config.toml
time_shift_ms = 50
spec_augment = true
encoder_drop_path = 0.05
encoder_widths = [96, 112, 144]
decoder_norm = "rmsnorm"
decoder_activation = "gelu"
decoder_qk_norm = false
decoder_drop_path = 0.05
decoder_connector = "linear"
optimizer = "muon"
muon_scale = "original"
orthogonalizer = "newton_schulz_5"
weight_decay = 0.008
Rows from block 2 of the text decoder of a small encoder-decoder audio transcriber, named by matrix and row number. Rows with one number belong to one neuron. Each number is 128 + 32 x the weight over its row's rms, rounded and kept within 0 to 255. All counts start at 0. Numbers have three digits each.
After each neuron's rows are labels from the 100 texts, of 14976, where the neuron reaches its highest value: "fires on" is the input token at the peak. Only what is clearly more common there than usual is listed. The data: short made-up English sentences, spoken by a formant synthesiser in many voices.
# fc1: MLP up (decoder.blocks.2.mlp.fc1.weight, 1280x320), inputs 128-191
# fc2: MLP down (decoder.blocks.2.mlp.fc2.weight, 320x1280, transposed), outputs 128-191

fc1.738:071083115166132164116142140132156115075181128126134061096103157135125172132159100112160210131094060151127110210086130143142133080180147130170115162173131125150190162082087036147115136156127131
fc2.738:123123084085143162130104099062217106153156074100096146141112189135134160084106083171146165136161144152125106114108088103106159126097104163133121152150064140103148068119168129152174102084170129
fires on: "under"; "by"

fc1.4:197070062115135149060144106086111133137202120188153126174130189176107116181093122078124125157160069183108103166076148156120108120154098103135142127139154169137119065142159108054101132108140190
fc2.4:147193125100127206183130067136086126085151116101188143138116163119126075090185099096154173199152125179164109168080134058124136092158185156089117157117162117085103121138106121147153173126145080
fires on: "today"; "slowly"; "there"

fc1.372:095096155149078165048082139125145161124122108124110095136139152102179065103137074115138090096126140080111129108155076111060115142164122163127154108161136124067071110174133156100098154152158075
fc2.372:166173139170138130130145052176098143164138102135160122133142168127145133185113151144169070117100139154051136076116130155135128159114115117136139075121162104154099131147093158207098114091125108
fires on: "who"

fc1.163:143127152068090195118148104142185140155099084162092111129028177155090138066160110117171079111141125114116151076111120154139125148133168083126163066105157137134153117153079087106125071126142095
fc2.163:085125126127088097141135106174211140129149141104156064108103101128118132105137137154126149188142134130093170165130132085111137141185136115188070141074169124125107092123122111150123170120108137
fires on: "find"; "cleaned"; "in"; "me"

fc1.726:124081141142098103089146126147116213133087106129147130159178074111200122131156153084118159078139104123078121144127126159148105108098124091084045137142084100041131127101101130127098234050085128
fc2.726:159173130139175148138115103124134124093163095091084136128092160143054095089136100107124119119107172119078126099136151138106151102075112187076151070107159130148101116186124135071116095097104128
fires on: "find"

fc1.611:130191139115101137093115074114140168155130070106146120101131153103157136131133070096078138086074150122166132097181072111187119117114155124152183138178145144154134117100104087106148167125099120
fc2.611:171101132194091187199134110107117145052106113106106137122119108164082057129173132137138149144098095106145119133183156140081153116189163145061107123135098156115058187153118111097116121081138123
fires on: "<end>"; "our"

fc1.229:145043167114154075130133112135156132088165111100145131080168106128069095100133138147073114118120082118100137133147106121154182136091117105081142107142066150111119120177119148122102138190171161
fc2.229:130101113206129093108120082133151066133145140083162148125148107086164124175170137109117132205180116130158127077142112092134109102114144160131106148089118170156191125093132116133151097085141112
fires on: "shiny"; "cold"; "strange"; "round"

fc1.284:114164146155122100153117141024173133132154115149182168140135125161099136164142144104170082143164140136112157105085079106176068141107093102140122093170111143128067108160090121079131136085170141
fc2.284:127083078161154083124160123118091142114090149158186146149151123174126187116131141159177107120057104105088119143151106126087183116150162094165060125120128064070151137201094068036106167090076177
fires on: "painted"; "by"; "farmer"; "near"

fc1.511:118115079114140159119067047108147153126117127148117168148181083144185108080125162150143109144117155111139115121142127100127114101082097164145112151125132132156068108146108152068042122132161167
fc2.511:198137138179111143121150119144176164091171185093127175152098124110141149091140122076090124104112124066115132146133136113081133158185132145141108186188098139186162107106115139162181114113129135
fires on: "at"; "likes"; "that"

fc1.507:099137109141155115122167100099123176141160120122095123102105066065178177143148129132100114189087085096129116107103138137154077088123140144094110153148185135123075115151168124161079122095117106
fc2.507:138121105115126154123110115061125147157107113154142157152115136071137148149067136109121099161115191121103119106134095141146142113038097152096164143074086121105141045170098126077119146211135164
fires on: "under"; "by"

fc1.687:161092103094137110040097139129080096133111155127098149133058163118089102134181025160115080107115115140161106111123157112076112122135190159129158124138185112112107123150115163172161163110150105
fc2.687:085121131128123120094081153169092130155178075123116180155131159125090107086114103127087179169117111127124146154107159125084065132095113128165110121058208185129158164159182127164093109116133129
fires on: "works"; "stayed"; "jumped"; "book"

fc1.545:154093066165087114083099189132186122133121115118132125118144126152160120114143176059106071165145140167154140130174185132147125103183087134205181096129082117149082106160079113147115090053020067
fc2.545:122152127105129068135145110079136133136136159223119089082156092172135145144116129130168211197141094098092160118133181123160139120108144114119117110194135136097117111156095116098143146129144136
fires on: "find"

fc1.252:162125092077168132133081177098125093129140130160130112090125098144112152165202104178174109113098144208101145120127073159132126143122140114096139130126143082145108091131110145076129104139183153
fc2.252:109077158184093100132112115169112132166093121195124131125120173119104041109027088104197206071213139139140114169169139119130174073172102132125073158128106130198154102190182135105101142149106160
fires on: "under"; "painted"; "saw"; "made"

fc1.706:139125126149076102133160116074134136164128149155114120147136149140168131115174154099136078140169209078060091153134102166180170169144132101151115099091131160160114112112085194155086089100169132
fc2.706:127117083085089141103089119100153172154118086180137119146151144116096098129114107141115113131163142123122045144143123099074158071114150160145067076101127092106153152172138104131137172103118074
fires on: "again"; "tree"; "house"; "path"

fc1.123:166115118153105166105163176169115163145121092083096133107120077135164170130129116152101139113110157151105127140069127154129132106122078145161174086138155192154095129097177145093172079162177144
fc2.123:115117137079076134076137133108134127104117158174123117214113082181133095104096112173135153134144167161146107168132104119145118116151132141163141153117119160169111084102177167129103153073169097
fires on: "today"; "new"; "blue"; "again"

fc1.121:204118130137067128094108110085093095103113111157132161119128146124116128088135182164136054130124148116078103128068176107137131107100178120102190162139123095180124147133143084118130115148152153
fc2.121:123126095148136099163112128146157131165144151115117109148068109111203109160093160125150097096141128111142086091132103160101107142150134109162112079180139197111127168110113175047159164189052121
fires on: "<end>"; "this"

fc1.384:152119096172156155155109123172118191091150084170127159091088141076163144163149120128146114110177164123139136176123076120109155098138204117134120145099243084124167135128158075136156157117133124
fc2.384:154158150127080132128205145191131125136155178157124102126180095153144146155132090091120122109105122111155137135156151136185101127100102120091083154126107131122094139157115094089094086114162099
fires on: "needs"; "bought"; "the"; "holds"

fc1.364:134153140117131064132133111117141194190129168090155099078154103136145097111108093132167151095156133131162141157151175171111155145061139183111125124105087144121163121125188089097141099138136163
fc2.364:096094188097127106126164130128097115143082116097170155135106144093150187189128126133111118080172174095139155119130120132104148131136146105088098084066123183192147113175173128050147074069164126
fires on: "new"; "green"; "blue"; "thin"

fc1.607:145120112070164153117152168194151116198164118086143051160103137080102168063076149144070109142133134151104152137142118174158124150105177069105149183127121128153095136093131164167033093111142077
fc2.607:143071128121161142132116067172119124185142094122108133073118157070124117112089063169188105127129116090125180084157083087162156123099086092141168165116104180078134161108165121128202161116140167
fires on: "apple"; "train"; "where"; "ring"

fc1.80:093161163093072161140162127146148146105171078187133079128116153117089066148103061145102168093094115140053144094134157183130124172149149126084141163130126156150093141168178128092118156169151202
fc2.80:171083141165101085146198172141131039141108113146123120134157110122101145160154185148137156101111147145201174103137153087130174139161110072154176113148123132148098107058119125103169154131126160
fires on: "new"; "thin"; "heavy"; "old"

fc1.529:149135129116142118106096092087130079141146117056083117108160136151067200146174128069164069150154099140109133209149178151148135147141152124154096183104081085135154188180086138085061216168116106
fc2.529:136110144124130099176141134094143141103128092131163116132102186094150108135117189124084078106114037090181143157097120129143115131140141114122076183141208149144120155148099169168080122140133166
fires on: "who"; "he"; "his"

fc1.320:094139051157142154169130127093131118101153065146106108151044154094109115092098162088121139148125162152149134112144099116125165147131180155133145096091125141150143150147189168114117148105140081
fc2.320:135198120099074144137172132120121107138075070062170155137109158152127158136124100144088123159118101149052114151136120144104090200143105105107102129153135153094126156183097118134099116136123130
fires on: "works"; "the"; "our"; "a"

fc1.550:151122136130128171080159110104145131105157129119202115149116139157163126135159159142122166108081116092126128144093184132156100138157155091089151106140099151162120129186167097178108100038129118
fc2.550:099119101148082107062089088135124158174135146101126138097120052117166094112100097124140131148185173162124174155119135181131134147091173132140086116116094102106149141140076107085163113094082173
fires on: "new"; "thin"; "every"; "blue"

fc1.548:072118104164147115099110095110111100095128096097099151150112110137106099128138099165144153122139075115151093122187123134107081147181146169101141152126147167116146124184149146155123108137132125
fc2.548:153165138124145136131223166166137174135156027166135149144141140134105109135167127115183134146166185187089161222136089119132115141101070139145100121145095034136082158159132098105102075140082121
fires on: "under"; "threw"; "above"; "bought"

fc1.491:173145116067141144091107142138113168107115135059159166092124104123090169092112128147152194129127125146150142113123175131134102151143185063103096117142148120175144125106144166185148147076069132
fc2.491:135145139135094081109071137113113135122165110140159109101192070153140138162137075099125076193141167112082159098170125138119124097124124088158149094133083164109164114143140131045164142170103151
fires on: "painted"; "dropped"; "watched"; "likes"

fc1.286:129151073098097145143159072121204088105133124131119119192154176119114105129165078120117139171129117133113143119123116098153094146153157143034148146137099118084155077096107123159095143141135133
fc2.286:125153129155084127131097136101128151159111114118101096133152176125098109159150154135131163169150096134159056114161115132170165178148112172063112160138150123126123091147100102109120113147134094
fires on: "quiet"; "yellow"; "round"; "heavy"

fc1.745:159152148178127176071101088154115114145116105120130140110154152164174187133172122157172141106142091129072105158162142103155118125133127124096130164181092083121162191168124111153210098078155122
fc2.745:124138098090100187093127123113152152096155153107148095122134102073118081156130084156133061137145202111222116142123144079133154133136146105160117134087094123145163100084149123121152106149206134
fires on: "shiny"; "usual"; "black"; "small"

fc1.437:125123158102094170089072113166196141104126124126097139154108088134112113189096135104151093123179138124140076117088171060140062152163146135025111113156121153202097067101120128095134138161174129
fc2.437:092167066118159099201056105143147124098097125095087127173119109115136079133144196172186113136147161099111125107144144127127145159138211132089160119089129133129133101116104105111133139173128082
fires on: "quiet"; "round"; "cold"; "warm"

fc1.197:101193154089155158140150130168091132131039116145145096127143122154176107108138128115167144134153151054084029102134139116136129137135148139112152179034139122085179115164108076133080177100158216
fc2.197:095154148171099152126099106128078112130092136174086135104177115137170137130115134109170112129134144096103088087101138068148140127148157145121099075138154188133121104163073125057069079061132134
fires on: "our"; "my"; "every"; "her"

fc1.730:111158106106052188148151182189185123175128107084135077122111116147129152191124170093071166114150173124081175142147124160072117156139152149089131112073107103124120154166159134191160119149084155
fc2.730:146179122159085168164100109086105114115119115142048058101088159150108130175096169140224101106095049160175083126130138177105158098062138166174109117102098150082173154052064162103161093124123142
fires on: "is"; "painted"; "took"; "was"

fc1.396:120164208145140122136123066104129143090150130117084134126163135097038081114146127128156144108128134127118149107180133166153197112127174068069118128121095062143108085097145134086139080092093141
fc2.396:154113129143137098120100167103123140105127112133098159124073188097153119162161171154094088173075146106115098135117133113110175109161108172147166074124147097144184160117142072121199089148154110
fires on: "shiny"; "small"; "round"; "white"

fc1.323:130088106143106126119119085160151132160129140146168115141158090127152081172085127145095079151165128189118041118065162106136151114065149145154039148215132123173152120143102136147151141120082133
fc2.323:158127144073144131126130148158145101136120173155148106085132183151084128141081103124146104133105135138120114129114186088131088147102120122146083086149135122095124112133095151160111058093064118
fires on: "usual"; "white"; "yellow"; "heavy"

fc1.87:154133111142098127123096116176091130123105167148089132098107111092157116204122105081139126148097167091109165099152123108137169121115140084091095187089103134188098098061129116139122117169136161
fc2.87:152146175148085150142122140123109125114165129136128159145139143094101113151174108168098066118134158125155116089130172099128149148118139139135100085064086124137196181087155077145146079139149106
fires on: "shiny"; "small"; "heavy"; "strange"

fc1.218:117141112126111159096105151127119126144178156092039057077084111095135137033151124125144173113104121127137088078168179114169066095101158179097128133128216151146142105143152179142123148075071106
fc2.218:123164094086163102116124091138086152169168122147094140134103133091112089162100130102127148123097093132128087175133127123087082119085154131143095106134198158150178110183096105147139128123094149
fires on: "works"; "jumped"; "slept"; "ran"

fc1.404:120161103115091139057159111118136160064141112217081100122114081133155200174157108132141167163145127141125130109173162203098103186068137117187094152118146146154103131128127176107104116131151164
fc2.404:114142076093105157118169093121115081116090076069125135199150125078129131111086095130070096150138089110153122153114112163095114100119101174170084147060143121128178124124132163128090113123166133
fires on: "our"; "her"; "a"; "my"

fc1.95:123178092144112148139128155138146143188137149171144156091133111115123114111110114136078178162068158159106144178111113157138152106105082128153128094166178119112125072149115149109142131107149159
fc2.95:158158189086145095142110119119142086104127167130126051085109093105100151053112126091113078140113113110098125092111188115133089130105130109148105141126137124141163128146126055082099133166109097
fires on: "painted"; "the"; "saw"; "took"

fc1.454:167097132124129107127108104109108105119162087110182123167123164079146111124151117100083087113153101194053171146103177154150090077086143116086156153170131181126107174120123150175068195110169168
fc2.454:107134061170153127125146105151080129136084157134136137106115092111175116100140136042151129104188113121102166169160146123166157113167145127117116105123140119095109103109167122142146140130108097
fires on: "shiny"; "good"; "strange"; "white"

fc1.189:133164141109128078132120131138136136097130113090150119115110114088109155131139129166153066124076167157111130151112086151136146089129113205169156139158188145144179186113194132169183128151107116
fc2.189:164106104134113213105117140113098133192124150092160170155163120124115106138092085160106189133142120069101192160117110073139099126095164145147139152088108102166123125118177092107109114144097165
fires on: "usual"; "yellow"; "heavy"; "small"

fc1.540:130184113118135165122137103134158142149095101163079124173206149112136035121084170132206162158105109105116132119114114166131162093163150105071108160128113076120109104158073096167145134071094147
fc2.540:087083134128127174123129058087085117151166131109093156091119157157182152133115081109130116072144138166120192135174120134166087109129104169141137135085040147123097110139116078111159127185132084
fires on: "under"; "beyond"; "sister"

fc1.661:147161059106145121112078149158173067134153121163150100109110104099174101218115054113117062166133160144118141110104072140161101165136081139162161127077079143145098095105134106151144105204129096
fc2.661:015157085161178152072109108084090137115136121080119126076114107151110111116173065172098097096153213154144114118118147122110144115150090132142086127099111198090102091100160097137118122139085122
fires on: "usual"; "blue"; "her"

fc1.292:166139116181142130121148147080091129080123108156105118097105135154096116166153129124133133095115181108138151143141101101128119137186171175116141103112099084159151160141113128137160132088022081
fc2.292:099113139159105137157085166104144116107128179093147186115116141125157080136168130131107131193145062113155161110119107120133169184154151164139123114170123126133176157144151111145177142197176091
fires on: "<end>"; "in"; "table"; "orange"

fc1.649:106117019120095116149132126174127079173116175035162135155165124095150102157148069113085129099135107150146179142159089102099130123162130061168142142136193119128127095110163130117142146172163159
fc2.649:138143095129168132168094069146193100113165161125093198138176164050136096076140153112108126113129138121150121138111187112095113134164139169167155144081117144138097118135135094141134156166085112
fires on: "find"; "found"; "sold"; "take"

fc1.595:116158101152150046132177153122106196095139172089145106085137081123125148118124082117107196150108091085068141142143090139116133145119132161172092173161125129171063148171109137174162188158125162
fc2.595:073180147157133125114189094081119161180165098129112139090107091188139126090127038140119136128118171107110141169115105117069081114122126114101131159084135127181096138184156167101158108158152112
fires on: "new"; "path"; "road"; "kitchen"

fc1.662:138053105093122104121113099138117097138129089174091162111117132151121115158198116091091091128120154117101117058100125133126154111100127146153152144139195168115107135136151099116126162109130139
fc2.662:100159164154120133150133093142083116142111179121124112146144145146186126165144109147102107132141067145137129143129141126097176126133113113132107132145099093127138144065140151094157102165156061
fires on: "today"; "again"; "there"; "path"

fc1.299:139117122080154167081105125186189096065190165167111081116139117156111135140144186128132120108113071087146154110064097138098170112129147133134130136132114103139153115206145157168087142085095150
fc2.299:101130101171116112135152117090146168171175135135120143147091185158123125122136124102161111132090137107121202134132231114121112118056082125055128064144078076193151130152154133135159121172141151
fires on: "at"; "above"; "in"

fc1.89:144171123118165157163161062128152089124071092151080140121076108121148154141125124147107129146189118087053120129089120164157142135096163100134158141143135184099088125135158147061081117155128140
fc2.89:137135119159090090132161164146121155167116148155176123156163101137162161145035119147066095057107112161150147106134143140065048092104158157121133142103141095123142156135085161097184156210088112
fires on: "our"; "her"; "every"; "my"

fc1.600:134104141078127154152161158097102119122039145108122126125164094165092106081160098073174103127105110124098156101161109107071089146154125117168122151145092146120132098119144126073101140067136161
fc2.600:149157153161109140112102088119173108030144149136132102097141105149124155136060167155148119164192092103066118151114082097161149189150153126129111154086138131156120076160116117147141133110139122
fires on: "painted"; "lost"; "likes"

fc1.266:150101139168131107162106163077123134190175111107152134140097163125131097097147123104138100100128166126153109127105131110109135130201166162131179073125093057119081120135084161086106120143159142
fc2.266:107164129084069193122121115125115169099115105155184148180147135159173152151057192089103099111135140094064083119133158143093139120111108124091166142173081167151127109068148054173120145121093127
fires on: "quiet"; "red"; "yellow"; "old"

fc1.700:120173120131071136123124113124086128111055176140172123115160136086168154125099133103059152125130074093142142156160170115068072106147084211121119086158111065109118069085144145139123209094113149
fc2.700:120064153185080154140129100152148095127122079167163184118196080080110120122118096133159123173105152102084133105146134073102117116164147098115062131135104169086122133178093140098122047128110080
fires on: "shiny"; "white"; "good"; "strange"

fc1.37:098055116164148094118130139156104135101134159143063130156153168130131082171158122187101097117118152097153196099116159154144090053102112156058093144136202173137187109160121173076137162202156128
fc2.37:169173082122136059137143099114157159144124117118100122052172161141137103142141122124141085111097167111148177149082160064151091128104188088106095144154121122101125185132144108151137115165130127
fires on: "apple"; "letter"; "where"; "table"

fc1.44:147149056160132084123104150092148139091109108137049105083053151118096112106184087133137153166105173076112158116173157130116186163073108105160152063091182160078170145154122126161164135130121130
fc2.44:127112078160142122126208067100142174172107133153115153068164154116131194132131125132184128176091126152113128129126074140128125142119133134145093151181097089143145096129173068150145173117156127
fires on: "our"; "her"; "my"

fc1.258:129073108173154078170131123102148065174145107157098077147151212131164119177147100133139097178140090103118089126159126078153082114128101205104134116094110150138158097106129101099203153142082140
fc2.258:074137116105107110134118124128116158084102115136147143117124094132180137103181115128127149084164077148162143134147111072145177135205177100110161176092076185100132141111118101099129116165166152
fires on: "<end>"; "again"; "new"

fc1.382:114178133158141115086097088119149138166083182134117136156132118110165144117084207182053080100098094145133096159167140096111106125165108079127045146144119118163099127160097094162137194164139149
fc2.382:165124103182144075124172068124115131138129082109079134117102178092046168063129162143125146132109123114124177090200131083133128160070121092088172088135134144134097122076069111151165152142140185
fires on: "please"; "our"

fc1.617:150074140086127135126143122163097131123121127220100101121128144109100096163103159074144108140093189130155091176132071123130068084181152120138119109117082111135105147149137177160114066121084128
fc2.617:117054112178154200157187102118186196191109096135101143112166079112169133103152101188123117070191064131103184095141120116109116104092109137126131067089136131125167132155159138065104139128126126
fires on: "today"; "path"; "again"; "shop"

fc1.416:126069027164103140126139147154094134088153054108180140097160095120173115225148087162132129099064109067128130186103128147173133072120124153170115121106116089125082114098136134093133134148096140
fc2.416:144176121146076129124148061133131128165137126190121145122075097170126084125093084111158141105137135144109146203058153176123109121165081139081172145157107144207129190158142127151167136140103090
fires on: "needs"; "holds"; "likes"; "wants"

fc1.200:124107147132105096088103141134117113166126126106125112112144174130135120118123067124083114123076072099170087139126043093130157101133142190152160128157124135105134105133110167117139115207124148
fc2.200:139128095198119100147176122134079119028152099185148173122174029149172106135154172140135120108128101138210132100120188088142068174083158101114109115201102157145206093132131132145101104047130110
fires on: "<end>"; "shiny"; "white"; "old"

fc1.722:086145183137089113110126116178114194156151054129150121080091145082138135115192121153137108115091110130125187149130135119139127120141121082119135199109095122165085109112158153144163195081158175
fc2.722:190130144190123130126195141094173109115156170102169061136097136144159108066127073135119108105140163116081113113112163129127123116155105081139123090134130144081074121194154095187118113114081142
fires on: "today"; "again"

fc1.422:167128113116108119141151117197102110081137185131059218159116147146141117058136122077129123068180060154102144122133182136132100156085174071123120170122087139127109088122078127077129131127169109
fc2.422:181205172168085093155120089156164130114115103109178159162084097125136093127087146132112113140186176059110166114139230182092132154143178126126149182140089145188147095122163138105105122157137091
fires on: "shiny"; "usual"; "strange"; "small"

fc1.725:121133058119112085086173086115204101120116118112168139130142171130099125140161070180125136147096117112176053073144125203178105172138119171146127107114143147127100095067096146142141091091143109
fc2.725:070106137146086171130062136078207142112146104112150141121106147107151184131124205085106162162176096144100134148097105094089118163129182132092135119138151099159173179120147137087129039161132096
fires on: "at"; "near"; "in"

fc1.395:173109100134085135044135114105119121132131122070132130136044119104094179123110142142077093110074096137086125160147127108128162154131046110182148130173139119168090069155152142170114085152116109
fc2.395:141091164163148102129179155119121195101161100157186144080218124142114104166122183172136141155133172113105129154156181104127114119121170122123174133078166110131144099137125154127103211087160081
fires on: "today"; "twice"; "there"; "again"

fc1.126:135169108125075094093070120148119113106101039142135171065102106103172118144100078103174120151126073136090119137104160145133051163133144105108147133160166178061119075128117109106110101165134183
fc2.126:116091150099111094159146072125139154160149117153078085111112092107147127140136089152099119154126087111097090137103087040071135099139079118206135086097133152119129176099071107173172173169166102
fires on: "her"; "under"; "my"; "our"

fc1.522:131056160176070161136100120170093101164113108126128150145107155133135109134131134127120115148089162217132095112161190145127157111133097202093148105128145128139062123149162129123125139172147119
fc2.522:098134080119141106162112141133117141137109105152175080160084173065118161075175160137168109089073104080179147159099154122109080134111100116142229134109149132150161152169103070120140157173138096
fires on: "painted"; "needs"; "moved"

fc1.735:164078087132172147178089162152122109171132024172098114163101077144102166118158109184130101157108105144126186119038154204150106166093147128143162155125154108130126107115063076144130134137108065
fc2.735:190162097137136095152126122122166169131158092146154104139138176151091155142207155204070106110118193096128088151123155152113182099163135116148129074173103126160085147133140083125185117128134150
fires on: "usual"; "heavy"; "shiny"; "thin"

fc1.452:127109086127124167134085161107071068127148122119101115087171134144116080175122112087130095172190180147121138161157104113123166179089163192103164115152158148108085105181127130138133097175165142
fc2.452:090138112138129115118139131169138103141098143144115154084106101123101156126114126060151144112120058108113144059148098073166129160130105102145157101130125153105108185109141162138153143126119094
fires on: "her"; "a"; "the"

fc1.736:130095102127115156180182143141094135155124184120157094132174125148154062148129109104156143140080096100098158169137119104157089145050107147167132126105070109128110145161110142120138180154137116
fc2.736:088147111085068120105177149109127175109130141151140128068133147090128149160099141073161187166183151083108112112105144106160150157109137173179118186169065109150207119075163125199154136152127145
fires on: "is"; "was"

fc1.534:210134131117162148109062125079142146137108144108153130131048110091188174130131155152186146129177094193132161098120141188183167076127119096138158090090098153149092090142159162139091146118151128
fc2.534:099150148084118103124112134138099095123085173161181131102130143134087105084158112114154123130121103121086184122143106072125109126162182068178130166130125132086119153180144120163155191097153132
fires on: "today"; "again"

fc1.146:109108155144198133140100132181110094128077120166073144121129113102115159158147122103120124141143118107089106143136099109106140124106123153154114173106088105099150143199095136126137126105162112
fc2.146:099167085164108118135130120160139100131117110126125101108142152138141083134131153134083124088151100109180174054213161201055132202150141116136110152126123151123139093166145165111140159119101111
fires on: "her"; "the"; "a"; "my"

fc1.677:187096149157082180114148180124072136158109154152162176119160081107176100111121120185134073101147131175186117178107087121160095128109149207074111200170102138089145110118166171127075118166083113
fc2.677:093113087127100143127092171085170168174148122149098110102125113114087166090118092041169094104149078126123177095131114160183129126120112137122097113181160135131092091112179146180140145146042096
fires on: "<end>"; "garden"

fc1.309:202123116137076080096142112102130113198135035124131117102117164148122107049080122155108106166132076123118143110138087047129118096109045083135128089089138121089095082158092112149092119184102057
fc2.309:165123136167130160097183109124184136100072137120088132137117089124136126095158162104112106131095121076121038186167168157118088101151103126154125154139108155111133161137153128115190118136131167
fires on: "please"; "a"; "her"

fc1.615:156124172119136162112044117073169139103136119123157118128111056096098157157128168081155068093064167139170169161149178121173122112109195150153082061205142105197128084136084125097101171170115146
fc2.615:142150174120159089140140145107125138089175157098135115101099154131122126060100144128158160105111134140142133183125112097120195119120163124144179123174115134102157100157084113076157155200067080
fires on: "feather"; "book"; "box"; "orange"

fc1.307:076163096130144063158134149116126137119095085070113071138176133086168122132085159140160129154160090121113102114071124104219149190110119127096129133075157179078127080154110157135136122185111159
fc2.307:066085089094122087163088108096101150178075212139185206107129124135094139131136119145090110125120096114146140121098138153128089140129075119157119109097093119134224095134130083069131087141138161
fires on: "again"; "there"; "new"

fc1.537:122127179077121129120141121134144087015108122211092147143082159122154113138135111153100160162127070033101172074131160153125143118104107095140142108181125101139122119167076152109121129127092155
fc2.537:122175095122121149147131131108128149125112124151110114095221101049167173084139117161119108090060135077123129110112152165114118108091118114050105123149123184143107079053173113079111130204129201
fires on: "apple"; "door"; "flower"; "cup"

fc1.19:096077111132119136098094111097069115129083090157171173130153126128141063103077084136132137140162122113094087101182074093077108121157075156093136158152111082106096138107138071164116136114184051
fc2.19:129138147106084139129128116182074102113101122100098165110133083064135193151108153096117132177137084124147119120140107117166174084150134122180144155107081151116130133119112132101133136109123087
fires on: "is"; "was"

fc1.648:157176082111124141148154119103133166149078134094094115141132100134149127152103075121219149088119155138115163075102144162114184145138128161085144175122052165163122128126171081129093125116109102
fc2.648:103160156125157096095143143080100141103051089158149138172171144092133178158139166172131146129141126122124176107100111129149143102126131128140127190148149093215054163175206129130069125151082178
fires on: "quiet"; "white"; "train"; "red"

fc1.14:162123112078092075157125122120130141100122191146244124164115100191123097127178158172198140128106107090102130141084140162068200114164154137103117125126143128132114153235116128079120148137119170
fc2.14:126163089135112188151146144132055110168136135114149184124122134151101166124170171152166142095151168147138156090118168124113175121141108064118069100147131117139145089162109158087147171124147149
fires on: "needs"; "painted"; "watched"; "wants"

fc1.691:150109119134127095127098102197148186139111151166132164132071125095132151145187149050119153154142107177189125101124152154124182089134158137107128084133158107147139051078103141147112165143163107
fc2.691:117153113139158161051152114110130113121118124169114157105102158097203067103159093184153117116125183145120108113102100102164068101135155160140130101154117113084113153110177162118200080123173121
fires on: "under"; "by"; "near"